config.yaml
model: "segmentation model"
dataset: "pixel-art sprites of 400 made-up characters on tiled backdrops"
train_examples: 98750
image_size: 32
grayscale: true
crop_scale_min: 1
horizontal_flip: false
translate: 0.12
num_classes: 2
output_stride: 8
arch: "mlp_mixer"
norm: "layernorm"
norm_position: "pre"
hidden_act: "silu"
mlp_ratio: 4
layer_scale_init: 0.1
parallel_block: true
inner_norm: false
moe: "top_k"
num_experts: 16
moe_every: 2
expert_mlp_ratio: 0.25
experts_per_token: 1
shared_expert: false
patch_size: [8, 8]
conv_stem: true
layers: 12
width: 192
residual_init: "none"
optimizer: "soap"
beta2: 0.99
learning_rate: 0.0025
beta1: 0.9
shampoo_beta: 0.95
eps: 1e-08
precondition_frequency: 25
max_precond_dim: 1024
one_sided: false
adamw_lr_other_params: 0.0011
ema_decay: 0.999
max_steps: 32300
batch_size: 384
epochs: 125.6
lr_schedule: "cosine"
final_lr_fraction: 0.01
warmup_steps: 960
weight_decay: 0.1
adamw_weight_decay_other_params: 0.01
Rows from block 3 of a small segmentation model, named by matrix and row number. Rows with one number within an expert belong to one neuron, the router's apart. Each number is 128 + 24 x the weight over its row's rms, rounded and kept within 0 to 255. All counts start at 0. Numbers have three digits each. After the name is the row's rms in percent of the matrix's.
Before each expert's rows are labels from the 100 images, of 14848, where the router gives the expert most weight on average: "responds to" is what is common among them. Only what is clearly more common there than usual is listed. The data: pixel-art sprites of 400 made-up characters on tiled backdrops. In brackets: how many of the 100.
# router: router (model.blocks.3.mlp.router.weight, 16x192, trained with AdamW), inputs 0-95
# up: expert up (model.blocks.3.mlp.up, 16x48x192), inputs 0-95
# down: expert down (model.blocks.3.mlp.down, 16x192x48, transposed), outputs 0-95

# expert 10
responds to: large (99); purple (49); blue (30)
router.10 168:148141126107134127119154128108114126152139105131100139118154128253129114049119173091134118099168094100129109124130141150152096121142127107146145135153089132124130150098145122113119113136127126119145109112126132122144083142141141180147122160134173105136102131140149157109116142158170135118
up.0 089:162115174148140151152146142148100091126114129131140099127105153141051075137125136131129130114153135101096115100129120130113133108121117120165115161162106115180186082127110109114151129109132136118146082153144112155104167137128156129129132120126094119119122097150074125124113132155181140147
down.0 099:112132106085126130088072133104111135132159097136140151168147127113113135113118141079130091131154081149105118174136107118094138145172119117157161092128174117116121149116172099141096155182079164119138157160120097100095174135126142095145144149159140164138087141121132148155122128103102094131
up.1 094:108142119149151111166113126156126156148133154118131148135153149144154157113118119143168138125131112132151122146082088108141138135137122148116129081131118101123159134154108106188089115127138157095108120123099095161145131128108135108102154092128100104129136182126159138095124164128139126132
down.1 103:139131162102111129126120105152105131164103136147154135148122128116124118146126118152072103125113140103138141101130117130141091157139115112125100092080096146103138183096102135135148123073138154122116143101167184136135126093160099135141107113192144170178117071120096088174104149147117123147
up.2 097:149178114122161129116115088124107112113113151108127098078134124159141144059104109134161131119134097143137130131116121089138118125144149086144117147200159105165129113111154102116115118113115152126143084166128168075156093124129107140125127098154167128109126118151169157143129147124165154092
down.2 108:128110063135134111135163107130101118130134115127098143169101104103136150140177123147096139106119145129141132146141115121134088130082114106124098094074124134148138163145093138141130127119153109116146099161169077122107159124123131159125129131168101123124093116104115118127145064107169083125

# expert 7
responds to: large (91)
router.7 079:089150097125130122115095131138083165136158117090154112066098104127094176124153124096110106159110095110124137085156170166116119099113135088122125129123145099128136123112137096102128121140152164099133115131155102145091121108128128131143110110119098130111137116133091121078122136163132093084
up.0 130:103152101139133099140128097121107133105111118120186155166124109165139101165113159149124133152137141111123137105087153134098137108136125113116138147094163120116093119203133131134167118132115068147126103113128119115111100129129107139119139092131135156138102137108126087107110161097163108148
down.0 130:136132145067120118090122130178157148110122118057130104145132091170137134135092130103146112185087110145130114141101139161168127157128139103144097121158106114157093159095146148128124124120124138163134189155123125104148150094086167075142132153109136131123151148125135113117084104161149125105
up.1 064:124114125123145117130100126127158118150139138074102117118100151118131142057087143148175127127148157149149101098138111133110137149147133132109135156118132129156112144122135139097129126161099159118121135118111153115117114129097124128115157104125128118059136142107142132192116117145123130159
down.1 066:135131117081114159174122139099105112123121164153156138156125153131161091123142119107065074083117119160091142126159118125137119107095139134128149106113150150085152106163126130168138140103144127130169130167129134126115163131142173116114103133092146130132142140083115085103154133130133138117
up.2 111:109118130157129111147106116155119133128101133162178129143118117125108105148116159155108114170124143099103130110122098129162100117144144128149122112161138144104134099156138172106124130157094107114121111112126101092117127116115058167136104144154157135127167076165138154173092152103168104104
down.2 116:145144124122135143141161132131140163126125083065143184160089112126140108173135123166124141191140106109135183126151122125126165142104142096116131115118159125113103151125095117115129132125135140072160099145142128129102116105131102098140144106152099175176106114151125134101098139134134131137

# expert 5
responds to: large (66); green (37)
router.5 110:118125120091141140119145146091127172175111113119138119189118126157124157059141171132112116130121128102148127136130156098115159110150099123145132128102124136127095172098127126117151141110106114120148119117158116122085147142131138138163140147100116123121118154196121118114124150140154084118
up.0 103:181121155111103125151195127127133111122133145094135132159158125066145120112203147134125136156158157150168146109128145107116133119133142122134141117140155114130098128129120109120126136084099123132185145115166191134159158145154119131139141140101138156151130157136104099087154137132085087090
down.0 101:116156106130124134126118137124131157148117144139119141161092142150117179109123105186123131099140188079131148088126152127150100140159126096151107118129127109143137176150145136105110171127133099105086118149117092114074159132099072129131129131123149132161112141133108123132154107127156142142
up.1 091:168130122145169119137125118167151135123135154139171150167161110100129112137114153167124114095153139103080095106096104124110153118151114092122158118118096128094145178147124129166145137148123090120179127092118147135098125175195137091157137179107150058132124107144121100132138138113095133101
down.1 091:122160085152126115115150109160115086151047121091107189140130133130132138113148099139119108139099099091178163111159140145071146115128128165151118119111140112116118135135128169118161127093144091077126126131093140115118105119190117144111167170136120115131122123139126068124113164116153131109
up.2 097:126172129120144136109131108125144164148142121112116081099101104115085118122145110137121132101119154103061113091116156128125108138118128134143113152118145165139133143114121136129108146173126106130112163134138174125139109093091113109101154135116110169108105143131114115149121122148159122080
down.2 108:100171130143121154140154114104143078107153104139125129132093104092162127135087159178097116150171174103093128095151079162119123118084129142132148152161138084152110142127144147058127101135091118150134112086144146097136131149103116102174100157102135119104154108131125101151131138181125157130

# expert 0
responds to: large (98); yellow (30)
router.0 078:091143099120128118112093132138083158139152119093150114070095108133092177121152127097113110160111094113123143086152168165112121094112134087121125129121143094129127128110137095099127124145147163097133117130159104146086118113129127133141109117121096125108141111134089121077117131159132095085
up.0 109:118132194124124108124118158149112132101141122154077160157129145134101115115139151141131136170134117141091141147171157123123104114116127173126154101123126121131138141115118151102144123119135118160138136130139160115140094124100107171160136105116132137097097135120108120144128113090160142115
down.0 108:153130155144123124123108146142122132125105106094125128106180148159130095111111121125153171101118128127151137098099100147124127141153145108174168143159086128116134109105112083090129147147143138141139091111100133139112122165181167063137134115196153124148144114158121150133129146133087131104
up.1 126:107121123108124150140115137147094150109146107137137138147122106100143138158103121089121128139093126149122117113104097111134157143156132099109141122125130098133139153131123133116150096128123159131117100134160144204121068161105200126116114114130135118166112153162128148180150132143130145132
down.1 115:176153148147119155126117093117106126142090136102107170167161110118145124109191137127107124157122125099111101104141131145120127137133124105141118126147142086112090119143120116163114125139114102136113154076118146132105151108083113128141127120123164148135121131123132168098147119123096144109
up.2 133:156137150121143137153117126095112164131119122143158113144105171121077155130133100097105148140115122105109162110112143124114132165161152114124120168128163133174127103094158111111174081128130134119160146127139139156115163094070119126124134149136146150123155172139129102116096169181144102132
down.2 139:131146136159163153126140132142142120118100108137118117188140134147135085135149153135197125103108132147119093132152135123143137095150133124136136136154102109109064193113152132136098121088123096147153092103140124136096112115100142164150134150123140159139110143131145139164072134157107123153

# expert 12
responds to: upper left (64); green (33); orange (25)
router.12 104:131161123113157144103143123135094197146122102104151118099116150175120172066142129088110149175148109103131125105145179154141109105122134116115108136141156125163123108118138125119138120104108138107116127178166089149092141103133149110154146137099099096085136139172097132099116149151158088136
up.0 099:092102145130087142135128137137100120140128165154087063138131139115148138101125117133149154106174127151153116152164073101137170116111136152089159141173131142136134122115157150108105152159141134165165098189167104132128105136126163111156131159160156167127111163111101119126125086142145098132
down.0 102:163141089095132141105104111138098101115116168129154111138123133079110099097140107103112117143110114145128117135128160103171092116085158165100171133147141150138127133131095112130152169163074081102132145139059167154167100129130181120116123141104147097131138107128095109139101202129142162089
up.1 095:093144115080138123164119161112154112169075112095111119159113128118125146168131141140154144166154145096123173146141071120145162133156116125162143108087118142131081097143124121114105094098130099113139095092132097103123141101169127129113127128124159137136145156124115141151161150128117116137
down.1 096:181097091184167128151139154092137070166105127102115112143131135110166128105083147108104153152119157123132082145124131103106109123108127114144178177151094138151128146122172133161136124151153125120110114148089127101078127130140068123133121118115155123118150134087070165136114118142149138157
up.2 105:135144173112135127152144107115166087102154154108108186166139118101109133104136131139110108059132152111129129134106084134116128120098131139139136125121128135146138123102147142109142124167122162149131144135115094097129123117081111088166098132123127109088131126122103103133075154110163141114
down.2 104:071130144137216141153161143153186136110143195127109110195146108122113142117124172156101141116148114086089107134106106115151163124177109126129123113134104109094142118149118125124140076140129119182117148130130086106155136108133141137147132128132161151147112108103155173149164130124122153150

# expert 11
responds to: large (70); yellow (28)
router.11 081:090146099127130126118091131139083166131149119087152112061099100133099179115144124101113109161108095110121140090157166164114123096113134093118125131122145093130131122113127094104131127137154158097133110138161104145090127108130122127145103112113097131112138110131086123078123134160131092084
up.0 098:122154135133114130121119127128121146073161168114105133156129151129135146130095138101184117099109130159199123183109106118153137085157118165151119129142143099140146105122132121154105086121138127062121173115160122166109139143095119133118113126098145129131134129076145144146086079133142125131
down.0 098:148162157102124142160101097135117099133137120150102102137150126170105106112125157148138129051112148119147120105104134109136149141152132080122053135101125145156130144120148101109143118130126130155149097126162176137144174139089181163109136081130135119112128147122159135126040149112105122143
up.1 108:153136130121143149108111149101136164121145131122133129118165149116168136093093156163122153149135130089132124119123124164176122082139106091085105135139084090141103164167154115077130139113137112118143164135129118150136106147134105077123092185116164178096142133143109172173142119108126119150
down.1 102:187169133077150123127114116127139104133199125089112156153148136143140117154104095114110120069118108098110131152196116149126131125120114187111160119073156117113119144124116145142145103130142104134140118154111126133105116145134161158148097143090112127154142098102119077111144127128161124123
up.2 100:117165114085114101167130137133121138127105178146123091149189163101112155161066108084133145167098097134116110126163157064124093135134130121078123152150145126113127142103138126122133106115105121105101096156163132135112123112149119153102149140129080113118158131098136130110157120103163145125
down.2 095:161100121169152147109136109134101112100104110102123152178120077137143103138129121142113112155119126165125126134097113107159131101114142126150050109113135105149173167135121102134133140106106149093106147154134125119090083127110122122136140144141141145133103149141122115150125117164142123194

# expert 1
responds to: lower left (50); green (42)
router.1 116:162164102135119142119084130112138167139130123114124129097094128167120159072137161140155117148087110110127124097157126175129151085112106107142156131094143099134123125147124131124134115137166150113140108095172113158091130165140091135142095106115100137170167123166131131103134140151164109119
up.0 084:161118175150085102110133102159115138130143130092112126095126121101112113093085135143174125094169140126148176141099148132121094152120140134122104090145099143103133160114110139127101127123162109148140116151095129066111085114154131133098097102142147108145145129134122114109181138143138150107
down.0 082:094137109126168175094126112135140123138076130128123153169162099093116157107079165140106108109120117157117121136126163138114101090113081122147138158129145106131123115134137129138107126112164136123166087143124140132087155140107151163193107087126133117113123128088137074103146158161142125177
up.1 088:105122116117147136110115120077154102106108122141119108136107111138096149087071101147118141075128095101143150098098147112133144107125165072083142130126123159115166106109124117153136078226169123157127145116115116157135158151097138102140110085105157135113139115176151150187121103115114127148
down.1 095:113121157120138167111140111138054131141099098176135113132163146122123096150158112162156091102124124141107126131143122124123093132135132167111180143183130142088113092130070139110103142089137143121181102122091117141171121082153152149159123130123154139089108114137135086115155154136153114125
up.2 087:159151169156190123164132105123150151100133153145121111120152167080107105104099157118121143114086101109085123117125089108123201078157107147141152162132138140125107153084137134118123145146117128112111142111128128142098148134098115129143109136097178133100112113126136135096141133104165151080
down.2 088:178121113113105106115134116112091106142144109110149159112149149079143122078092116115100155139078118137149155130128155117078151185135185069110106093165120148107106140120115113144122133111090114085149129109142170162141101105094093160122134161121123123130120173152122126085101141154135143136

# expert 9
responds to: large (100); orange (27)
router.9 135:136141117100123159106137109149125166125180110124099126151116134165106151058158149147126180125160094111121127121130119163150122125143144098121133133133076159142099146103135124113086168120152144130103181111134102142119130141128140147132111089152173164135116131132105141124132142151150094119
up.0 087:119104120142082142131174139099147119142153145101129103180121124094135122063122152109108161124150142148165108099125094133155198079106129122162137102117132141125104126112148118130099159135099117126102103115162131127156153103119152127142121098117124115118154138145080165131129125141108107085
down.0 085:153149132115172102122133131145168131115161116157167130132111136157118090103139156131138146076082109142141112128146069102089168117133120156126126118097144189165120117105131133125124118159119153130116133076121150111073105098096127124081144093138129119140127105181126103149128130114191147133
up.1 111:108115159090151146099142129133138125116119101129122104157157143126112115120140095152116133118139155087112073104090143154155107138116141136108139116178146147118138108104130118081131137104119153193113138142131116124129123158114118106131128100098145145120103124118183122101145147148089109172
down.1 097:150097108144133128159171183155143147183124108110152148132161073108149088166116122135115117171134113078145144099142113118119132138133136114110148077120142135121116117118109160106053117110121117100128106139135110150122136135152100151119121094148177145145144101133096082156163175130117115157
up.2 112:131128156140122147137145115139101131111209105110134143096134144137082156098113141138158120125120118121103141122107075082089137142105097159108098115104142145141103096144119096127110141133103113144123172156083106127141152140133108132110115148098092115166138139110121139172134176152154147129
down.2 102:137116143122170118127082127115161147129143089103132155130156144124189163156130118079178092144135157133141117099113129124151121142154117151117150144086136158108125121166118146134161092125112130118172103144129139104114128110116103135133127123111095130070096105101113149083150124097123161108